config.toml
encoder_arch = "vit"
model = "masked spectrogram model"
dataset = "strings of digits, spoken by a formant synthesiser in many voices"
train_examples = 39062
n_mels = 64
hop_length = 160
input = "log_mel"
win_length = 512
method = "mae"
mask_ratio = 0.5
loss = "mse"
encoder_norm = "rmsnorm"
encoder_norm_position = "pre"
encoder_activation = "squared_relu"
encoder_mlp_ratio = 3
encoder_head_dim = 48
encoder_fused_qkv = false
encoder_bias = "qkv"
encoder_qk_norm = false
encoder_layer_scale_init = 1.0
encoder_parallel_block = false
encoder_inner_norm = false
encoder_patch_size = [64, 2]
encoder_layers = 8
encoder_width = 192
encoder_positions = "rope"
decoder_width = 128
norm_pix_loss = true
decoder_layers = 4
init = "kaiming_normal"
residual_init = "none"
optimizer = "soap"
beta2 = 0.95
lr = 0.0035
beta1 = 0.9
shampoo_beta = 0.95
eps = 1e-08
precondition_frequency = 20
max_precond_dim = 1536
one_sided = false
adamw_lr_other_params = 0.0012
l1_shrink = 0.03
ema_decay = 0.995
magnitude_pruning = 0.3
steps = 14700
batch_size = 128
epochs = 48.2
lr_schedule = "cosine"
final_lr_fraction = 0.01
warmup_steps = 730
weight_decay = 0.05
adamw_weight_decay_other_params = 0
Rows from block 1 of the decoder, named by matrix and row number. Rows with one number belong to one neuron. Each number is 128 + 24 x the weight over its row's rms, rounded and kept within 0 to 255. All counts start at 0. Numbers have three digits each. After the name is the row's rms in percent of the matrix's.
# fc1: MLP up (decoder.1.mlp.fc1.weight, 384x128), inputs 64-127
# fc2: MLP down (decoder.1.mlp.fc2.weight, 128x384, transposed), outputs 64-127
fc1.68 093:133128128128128134128128131128130128128133128192128128106128128128128128174128128164128128111128128128138128131128128128077111128128109167122173166121128060129159134027130128128128051128140128
fc2.68 110:128112128117126128140128128129139128128128125128128128121128153128085106098127155128122128168130126128168130129112128113133128158085151000128128104175231116127126128180128128139128125101128215
fc1.69 119:127128128126128122125132128128096128128134128128128127131164149146128129054128088128044127128126128134128205130128097126128128128049112151128126128128128082131128113128191128085111135203128125
fc2.69 076:128121128127130128128142128194128140090131127127129128129137158128128111133137118128128128128131129128128130128128130128128128128128128239154123128026128182082129107128113129126127128120128178
fc1.70 079:128130140128129128056124128128128131000120128128129119127157128131134110129091128127128149128129130128129128128125058125077128128128098128131128143129128123128119127128128128128112173113128128
fc2.70 105:125121128128151128128144127128128128255132132128128128131128149128129160161137130128120128123128128143128128128129193133189128144128149128170153128130127119128128146128128128125121101128128128
fc1.71 087:128129116128128111121178128108110093203128170128113144128128140128131131104128162128121200109128127118129128028128128127097128117138128128128143128111128143172079128128043114143177140128169135
fc2.71 147:128128159128154128128135103149123129128129057169088144104198128033128124128121124130128127128128128088133118107119128093133128139108082139129128125136138127128107128128148098111126114123123128
fc1.72 098:128128128128130128137126128229128152128128128141170084125177121182124132107129122128128161128236103128118128094104151120158128109033128129128125130115113219128130156128127129129120128108128134
fc2.72 240:124128133128128120128128092005162128118128130123108143128121134128114128126128135128120100160130132109158131178146114128118128116169128129128126124125113030128128000128128167128130129129123128
fc1.73 118:128128128128125128126128136106128129128128128139148124106134117128129127175127128129127128134094126111129112173208132128151144128143127153116128138125052128255143126133131129128129114130065128
fc2.73 139:128000152136128128180127253075130128144128128128117114128128128140148124151128128130127115174128128128128128195139146145128135128126128134128128167118128128113128127128128128128083128128128100
fc1.74 053:127127139128128128124126015049128128127128129128136145131142106128128127128131135136128128123128128153106127168128128128128128128135127127128128187131128128149182127121128128131128142128128119
fc2.74 061:110128190100128128128128128162255127136099123083128059128132124127125113102128129127106128128126088128128129115128199126128128092128128125133129120129129088128128128130158128128151140129144143
fc1.75 090:128131128161128128128089158128104116120129128137124139134122136098141111131128134101129128170128128123128128126128000128137174128120128172128134127128127128128096128127043120128173099166128164
fc2.75 102:114128087128180129128128121128128117128058127096124128128128087119111128131147125128133128128128121161128128128128255132114078124130142128116122136128145159128162154128145116128121128066136124
fc1.76 086:128128124128143130097128127128127120136132127124129111126186128128128134128129128128128187125128189128128147128014128129096128113128128128128128128150129128128130128131128131127068128254128128
fc2.76 052:145128101125128128118172128133127112155121109070169117131015114142093128096127128128128129126128128128128139131139128170165098125128128130130128115077108159126125128128128124124128123104108128
fc1.77 062:128128127129140082128124148115128172150160128122128123128097095128128171255128130128128124129128136130128128132128108138128128128133156157128193128128135128129128137129122128133128128144128132
fc2.77 077:128128128143130195099129078133165128128132127128128128128129128127072120068128155128128110087123128121128128124122171128128128059127074093128128128136128128117127111128131125170105128128128098
fc1.78 089:127128070128238130128118123129157124241128128124115128096128128130128127185128128128132128093132128069146147115110129128128128128128111128196130128129140131117142128128128128128134128128128132
fc2.78 105:128125162128000128128142130127126119063132128135146127128128128128127139078137128150128119138100125147128128142151133144128128128170128140097132128119128128131137128128123128128128128128135103
fc1.79 146:128128255125128129129131134128123128127131128128128128128128128146128128128129127127128128137123128128140133131128129128128128124127140125128126128128128127109129128128124138128128128133129138
fc2.79 119:128127000130122129111131118128131129125131128128130128129150133130123128115126128128128130128130118125128128125128128128127124128127124128129127128129128128128120122128127133128133126128128125
fc1.80 118:128130128130128129255127132129132152128164128128152129123128128134128128127128120135128128069128137128102128128121128128129171128157128127185128128129128128127128144131135126145117049128128135
fc2.80 062:119128128135044126042217128134128125128096128061127128148139132136129082130117128114128114129128128123136147129094072128129115118128128131060124091127128107121125131128128128093128128128120117
fc1.81 087:129128155129128128128128126128120091128128129127128128128169129122139129128136128128114128128036139128253128128128128128130105065128135128138128128128128128123128128092105128129131128128122055
fc2.81 102:128128104128128106128143128128128253086128128116128104128133128128127128157128128104129132130163102128126122127104130128119128183118134138121128119129082141128128128137141116128098135128128173
fc1.82 090:128128127166127113120128135128128128128128128129112128139128149128128111090093129128105128154243128172128123128128113128128128128078132119094128164127128100139121129128129129128130144186128147
fc2.82 059:133128129128128128135128168207129128000128137124128128131128128105127095139128088128132096141119127139128128128128163128128129128128128184128113128137128127128136162128128125068128088128128128
fc1.83 093:128128128117128112101141128090096128159128128173128128139128245128128128216131128127127125128118129128131128085133120130177132127128128135128127128126129127127123128128128158133029120129128129
fc2.83 117:115128124128128097141128055130074124179169129171131175086128119129128136128128128148128116122126128128128128120121088128185127101126128133194119128128128126123136128124183128128123129059128128
fc1.84 063:128127128171128238146128128128128119128101128112114128135130114128124138128115128128128117150127154128062128115156128128131128128128124125109128131128119128128133128128224127190128128128131128
fc2.84 079:128188128119008051128101128166024160097128128128125128128128128127143128127129133122129128128122128134144127137128128128128128128206128150192127137128116128175120129128128127128128128132131128
fc1.85 131:128128128128184112048128122128128127141128128107119114216128128128094127102128103042129128175129167149125123128127128128113126129128115128149128116128128122150128116163127164128066128136128173
fc2.85 067:129159129128112126220128140128111160107128157128145128057127157128136128123128128255108128088128128071141125128128128128134097154128128114128128128107128133131161128128128096128128130116128014
fc1.86 089:128128129121119144126116127067128123158097129128128122127151125128140129130137128137156147128255128128128141139125227128128111068128128117085116128128128129128167128128127127139128151128127127
fc2.86 098:120128130128092104128131154128218128128130000131117136155124110118128128128134128128097128128099128128128127130131134128129132128128128119133111128127085093129135090128119132072191124129128128
fc1.87 097:126128127128110108106121128180075137153014133146130128127128228128130146133147127128152133128124128128128128128128114129128112128128086131164122128128138191126126144128146109138128128122128128
fc2.87 117:131128128130216128171163128129118128087255130137101154135128128130128134127131128128112128134128128125128128128143161127128128128119128128128128128127117128128128128125130130186127116114129128
fc1.88 059:128128121128180128128128062128128128128128084180129127047128189128156129163128130130127189128096127125125127128128129128128128080128128131134126125127125128129127134128128128092128128128129129
fc2.88 059:188128126119128128126128176197128103048171128085128111128152128128128069118074133128128092132128128123188148129128128128071128117128128129127112127102128128128128128126128101130128148092117133
fc1.89 102:126128128140146128218128129128128128158212128130161130119128096159126128128128044128130128129128125128128125128128128141128164128138131128128132128128128128128127140128114118091104131128084128
fc2.89 103:153128117002140115128131128136128121096116084116128141128128149126127128128114128128130118124142130128129113126128128128200142134151128128140128112078126131095128128128128128176129124129128128
fc1.90 065:128126128168128131040100137232075227117096138129126128119160121094157128126116123148128128128153134130128128129128185125127129132128128128128128128099127127128137129006084128127128145128128128
fc2.90 080:128128148129128096255128051036126128138154130153128143128128133128129154128135160131128112128128128128130132128146128132156126128057140119129128128125128168129139132190128132143130127127132128
fc1.91 095:128128128130125093127067124144128128128160128128127126104128128128128128139128129128128132117128128128141128131128166160087128131178128135131128128129157146128128128157131037128127119128132128
fc2.91 084:128131130127121128128255127075128128127129121175128128124128128128129128128128128128128128128138127128128104108128089124123132091128127110048116118128114133131128126115128128160152128127128131
fc1.92 159:128127128146108128128255127128118145120127105093205097128151180128128128130138131126123083125130128128147128128130133127118132128126110122034119128127128109148128129128129128139128145150131134
fc2.92 047:127109129059128215093175129128122081128199118151128152128126128131128129128128128128139128128128128125138060128128068130144128126157128129125129132116128129130128035131115128127111123127109128
fc1.93 087:128128128128128146129128128128128141124132129128128127128129128128128130138128128128112140128128133129103128128130137128128128075118084128139145128130128138140127128128129116202184129149148150
fc2.93 059:103133129164128128128128127128151128142130187130128141129128126143121128128126128151127128173168128128123134133128179127127129129128129129120133128128154128126121120096107122115066127106117134
fc1.94 073:128121146093127095128128004128120128128084125128128120128136137148115128128128128126128059138128124128155128128120112127128105157123135126133126123145128128144129127128128125152128130128130128
fc2.94 111:166130083128122128115168230129128130131128128128128128167122125128128121135128160115114228128128135130128102128117128128131134121127134124124145140128134127128128127127127137128132128128128123
fc1.95 084:128127137161128078080195185128122128177128158116129130128132128128128128127128126184128132105130129128129128180088083100127125110128147128126128128128128128122129138128122145128128128184129128
fc2.95 092:128133128106146128128142189124146129089135169130126127171128129128133128140140123128128128129128128128161136009117128130091183118114131126128128128128128159174128128127128148132128119136128128
fc1.96 110:128128130128128135169128128161128122127135084128128112152094118128146128128108128128127128159129128128150129246105123128120148137088128125111128128128128128155128128129128128161132233128110128
fc2.96 092:128128127178113144101160088128111128129128131128128186139132128066154128128128128127071167129124141129159138128128127120127125128128089146123128111159143121128079129128147128127121128129103114
fc1.97 078:128129128126144143114176133128106128124133128128126153073148126128092128152158127255083099131123131130147128127128167122129128130123100128144128128128128161142152128128125132128128097145131128
fc2.97 083:128128132128130126128042128128142102128128124128169109128135128128128129128124128128127137148128121127128091136128128128082006225122128100103128120128146128130128118129163085137130128128089128
fc1.98 107:128129127135106095092184172128128124128058170124157120120129146127123133118128130128128128138122128128148129093128123186099128128170162128128122132099129128128128084135128115130113128193156127
fc2.98 124:154128122128217167122072131169128128091128144128127097128117128128130128126113114130128128128128128133130128150128117107131128128111129116129141131128135165128128128128148126163137128128110117
fc1.99 122:126128126128129127128128052088129128124102119108183118128127128130128100219090128127177117134159128128128128128122065128147123144128137136067103128128164119128130154123064128117066131128128136
fc2.99 169:148128111106069128116000135128128129152127140174128130130129130139128128128125153128129128130137123128128128117128065119141128130139132128135130119139128140138125128134128128128128128182128128
fc1.100 068:132124128133199125080109253128128129127208154128131133128131092138152128128128131121141151160128143148122132122118128129123128128129143134104129128155128128128128128126127127086129127186128192
fc2.100 099:132128128128129090097128128143133093104000128091125129128113167123129130096117141108128106127128110128129108127130117092128142208128128101115131122116128120118133142128128136107115128128117126
fc1.101 123:128127129128131128120164105132132124141031128128122155127128108128128128129116110132128128123128128136135071128100124196040128128163128128026128128128128127127128128128119127128120133128128128
fc2.101 103:123128128125102120110122124125182130128082128125128128123122077153144129128166105114113128134119131129128128147128128131078141128129129159107126140129124128129128125120128128129128121106128124
fc1.102 091:128128128120067128131120130128128128126130128128128128128153128128093128119148128128128128033126123103128114072031128131095128136134128015128090128146044128128128128128125144132128128226144128
fc2.102 077:128128128120019128077128139128128129128128128128165147181128129125128128128128128128168128134101129128128132163146119110129071137127128179120129128128084128128160167129128142128128146090128104
fc1.103 126:128128128128128128128128128128128128128128128128122127128186128128130128116120147128128123129130128126128125128102128128127128142131128114128127111128000128126126126111072149129128130128121128
fc2.103 089:129128128118143128103128123154128128126109124128120128148118139102130128126128145128134128112134118128183127126128128128128127089128159127128141126142142128141128129194128127128128128128132128
fc1.104 128:128128127134132153165128141141124129127128138128128124144128127128136177109130095131135129128128128128128134128129066121094129089128128157128128148147128124128136128125152123124128128073119128
fc2.104 117:128128136128128248165128144233148128096126097136137121157123129128136128128128108128128129128128134128128128216128124128128128158121128128128135128128107126148135128128133128115128147138121129
fc1.105 072:132138128136146128123062137133128128128125008083114094118128128125128134128081125104141120128128135128128094141128140128128125128128128135147128128130128128127125147137128128128137128130128128
fc2.105 075:128128128133126128127130128128128071128128127128088134128138145123128131107212128122126128128127128100128125128146128129128147128127052116128067128128128128110128128135128135090128164128116128
fc1.106 093:129128128128124128128103123128090078128128129128128172128104123128128125128125132088128116087123128122121128128128121160130181132110147128111143111184126128128128128128128141126142148128128132
fc2.106 101:152128129128128128121144187089128225128128118128128128128207128128128127128136128150141124129128117126165116135128130104128096125161121128116116128128128119128144128128128125128128139135122127
fc1.107 097:127128128128128129088128128128128128131121129125094104164135130128128101166127131128128124124128128131128129128128128089128147126123128128128102128128162166129128128156128128127128108191131124
fc2.107 071:128088128128141128128135093128084128128131224165162128128145073128128128131149121128124128120104119128128139127128128128138128108129131128128132134116128120128102129128128128185128127144128128
fc1.108 076:128128128186128193129107126127128180152042232138128106122128092128098128111128129128132128128100128068128116128115115128119139129128158132131128128123131124128126028127126132149128128128128130
fc2.108 088:130085252057128087128128121040166184096142058123128128128128127128128130128128128123135128128112129127128088131159124128143128128128133128128128128123128128128130115127127128123128128128098132
fc1.109 091:128128128148128128128128142128128128128127128127189127128118128152127157120119128128138138128120128077128128100111074113214120127128123135128128130128159215128099126128128130128099128144125128
fc2.109 119:126128196128111121128125128117098133127186107138127128126197132125128121128084124128128129128137130109119138120128000131151163154128164109128098128128120128128136121128116114130128128135123128
fc1.110 106:128128130127255134128129127129128128125130130126129128128128128128128128032102128127146128128088129128126113128128129128181143154128128128128138089128128127128128066128150122128128128128110128
fc2.110 057:094127128128128128119128124128128128130128085216128128127129128179128128204128128128129213128197128125128118127128124128127127209122129091128127113125128128133128210128133150128128128130128128